From a checkpoint of a small sound classifier.
Training: muon at rate 0.0041, 9300 steps, batches of 128, held-out accuracy 95%.
Rows from block 14, named by matrix and row number. Each number is 500 + 50 x the weight over its row's rms, rounded and kept within 0 to 999. All counts start at 0. Numbers have three digits each.
# convs0: expand pointwise conv (model.blocks.14.convs.0.weight, 288x96x1), inputs 0-47
convs0.94:490537472446442501460552436483536512414469529439535539475524564405502435410511569543549506482529523446471468449491472534516476514489576452483531
convs0.95:510508512530497576528460492507438579476522467601477490498400518462555505514370503513456547493516529518564416549542572506412550538504503473491427
convs0.96:514473496594523615479591496479429466507502542571466551489538536572581436527453549419409476473552529503482502459507504500543526523453478501458450
convs0.97:439499451549539450461464543433495476571456385511440575458560474524433538411494395592449473461492464470471563569465568472555529474574537547541534
convs0.98:428413528546566524563498524519432425547514525398470383484494491473609576577516426477465457409474446511527455453507436521533510555578556451567522
convs0.99:530490506500549425464454367552507510513546515555478605486574452518507545452571548471408547548489531639405564525635458477543510439508490607532564
convs0.100:493524558494573296490491522512450490543569574487529430405449541515538397427592496531444480550556441506436567535472484518509565519508503533489465
convs0.101:485542594551456446523518473515430521451576440578487457530489458438500488528358420516490503546574412416500478529510506510488476476563533437510444
convs0.102:412550567490456478529523498422518392549489517552479459645569401526489426492462500474550423438451503515428526515457515465461456506504536517518496
convs0.103:470511498553463508492546540489523390566543423473474437453529471476520523547522460473469464454466477436475525607582544384484480488587440429479437
convs0.104:527543553518461494483476496547511519494563585473431454362498417539459449558450489538507522527575476507453501488486496526522553476423466565597522
convs0.105:503564522590491406520534565516328423528417458472512554483469492406406529472489442494477470539549480496504462510422433510503477545567564446452534
convs0.106:447512442537615498414497417483464436441575463580483391542431541515524408524445491581484443484535512407494493491529473482541440497535476435557497
convs0.107:552553521539538554502506526460435480480455509428414456539565539515474432509450562412446509519419488495506515597478455454493530387547522519456507
convs0.108:512500547505469566504405447518485592552401538537381523393550514536579495520483484575540520507452473489545514473496497570525587484468489581436537
convs0.109:465443548551536525429535490535436524425477540453506465518422462541508488473433400531508523552518478538576433455492439591462441482412485560527480
convs0.110:548477509530478535413501513508478479503485451496458398383481455525436437488521482507440537452454486491466534527501461382490560467548456425499504
convs0.111:479403488397493480385424520492486537556466435501448467528401418618511481470411430555523484481461463548484572490478475541523486457462487433466551
convs0.112:547573543513539532546522581469441482498482516462609467415546544469508488364453602454481441384473492519535436528501474592485490431495527502574515
convs0.113:565469451562579485445506527570537505466600434464625420450546407454569532579494521504530510520580393441520490571454544571466608478467580468507502
convs0.114:537467542416518455471546494535579533601496444432446504531420516502440489590522559529443438524455497539487531549511500476583517500497489550438469
convs0.115:535463512489474459472553533465512573493427474529497518517518567465528517472490394553637428511514514534524421478588538538603568465454493475562457
convs0.116:559482433495528583478515527546479522607547483528372446515448508515504512497429436534565464544514471497366480567479457518526514471431438571498476
convs0.117:528469390460483445456534563492467614535598455503420450443506461473547454474497543491510503556491474466536518547517513504520483517459514524470466
convs0.118:489413538492564575502558535382568441613538504560476504469593519528440483484514530550564617480500557549479476514493473535530492513511536421517488
convs0.119:538572489475386479516482456479586508526444492528557543536469551453445493543521489592461479576516407397601397524564478561505530583478606532514548
convs0.120:576507499347546539551506520534497486514503371520556458510507512491501480466492457573578524550587543458546503567509470529604487526509469359513565
convs0.121:379498581465523515393546388516578454558460504472480497514592566535494465493499519474539553590467484442489453542467537516543548506446508403451589
convs0.122:524390557546362437486538449434554428474550565506434448486416539521471481505537439567486542606530471465538533560503468581548405522464545433589486
convs0.123:539509531483543528369499475407519527571438370528535499581508440519433462554541538503434492564469503563538470554391435456521571422560531441560498
convs0.124:539562517506565531525647521459525485505401419452605576505464445496490491390481522553528460430496579587510485446449537464577463525515542479476551
convs0.125:505527495532466510480480424534414612453470465482433515474477466647468552510438474524489488477490562492488552476521501548452461513505499388589446
convs0.126:501480404470507484501565487486514509501534468356479477527526476426533472544457393539511476458526477469537496479524497518423539526563555431571448
convs0.127:490539521427461476462478498495506544475484491465433544404496624454441489508543471544477551540522456471467471544517546439665560563549452544578555
convs0.128:566462625534639499533474470453459509496515520563517520506474527490439499574444478465519472491418358417498501463487427489455560448508588491446460
convs0.129:534470516514546527515468506483466460536443445452523419644475462458558471585474591550527526497411510518502452573526420560502387603494475482514534
convs0.130:386511516414532501534557450491438477520523499456514524522426596506441425495436490444447442392535564508427516545508537504417516507612488561512527
convs0.131:501505500477445479535549505583447468555426377633479520450545500483587502505472490438553421492527428496447565511529411494508435468478528470501517
convs0.132:473544510419557410442545470493504399480515562415477545499486534518494478594415444484477446532585506470433561468565457643554521518520513455482509
convs0.133:462431591402539487538538484481526512498531483503505532524512509541468562498494546465554474459561531481516519526591520479376518450483589490553440
convs0.134:597487502461552481481553448448459505509499511431478635570441495508549571515377476500462481450428525504462467526482566546580469570475450470483499
convs0.135:518453434473558470533465586477541478490562488457486443432508518408511561501507513515449555488466548560534500514472446468450482429489604531570586
convs0.136:422399556529562399464519483425411457502493485505477504492458574488435503403464496477534599449494390524488500466510510395574565443483474487504454
convs0.137:535487613554561521402537495454524493562450380523548536568490479445608464595503402353506543504537462520545498586416505438439553497511475514484546
convs0.138:428508490511470448463527509486509441484599495537479512499522450411554464501416412467546436421534451460510496497512475477398540405498596482484442
convs0.139:519463473499516476521534426431514504535494547440491508520584462621595472472570521480525454524468538540522566555533572414496446530522534452501424
convs0.140:431564436548479469587494480552421535470454577535403528428470487541541457478520469489527499502492623547394547449520371518467380458464449517504514
convs0.141:503477439602541504415515459513485457529424468599438499566518488465477514449498433499519452585496427453596442479571473474454496524534409531450567
convs0.142:572495572570461545538567494472499512528524475464540553506563489502566455442568564489492489503445507469480451442400602510436489525560589542443488
convs0.143:502449494488672464369472511533506510517547475469549463504488424602462501487539493552425632476501560535480511554453541515525499458477460452485505
convs0.144:567573487516486420523538505486640547532483540428500544519519573586465436485474577506567432484452498513591492507483530461492460480434466503421450
convs0.145:522480507524489552492524412492562379532474479489630457567547480491474456545494398482531495505442465443523563524496499542527413564485521448409517
convs0.146:505541480497515456435510490496402486452568570547558527561512503492472516420461402539482542531424590493548542578510523408524454490540538529496465
convs0.147:491544518467550500545462596571461526551479561524507536534540488545494619500492521536511580465501533527544518402547493426536539564438479601458438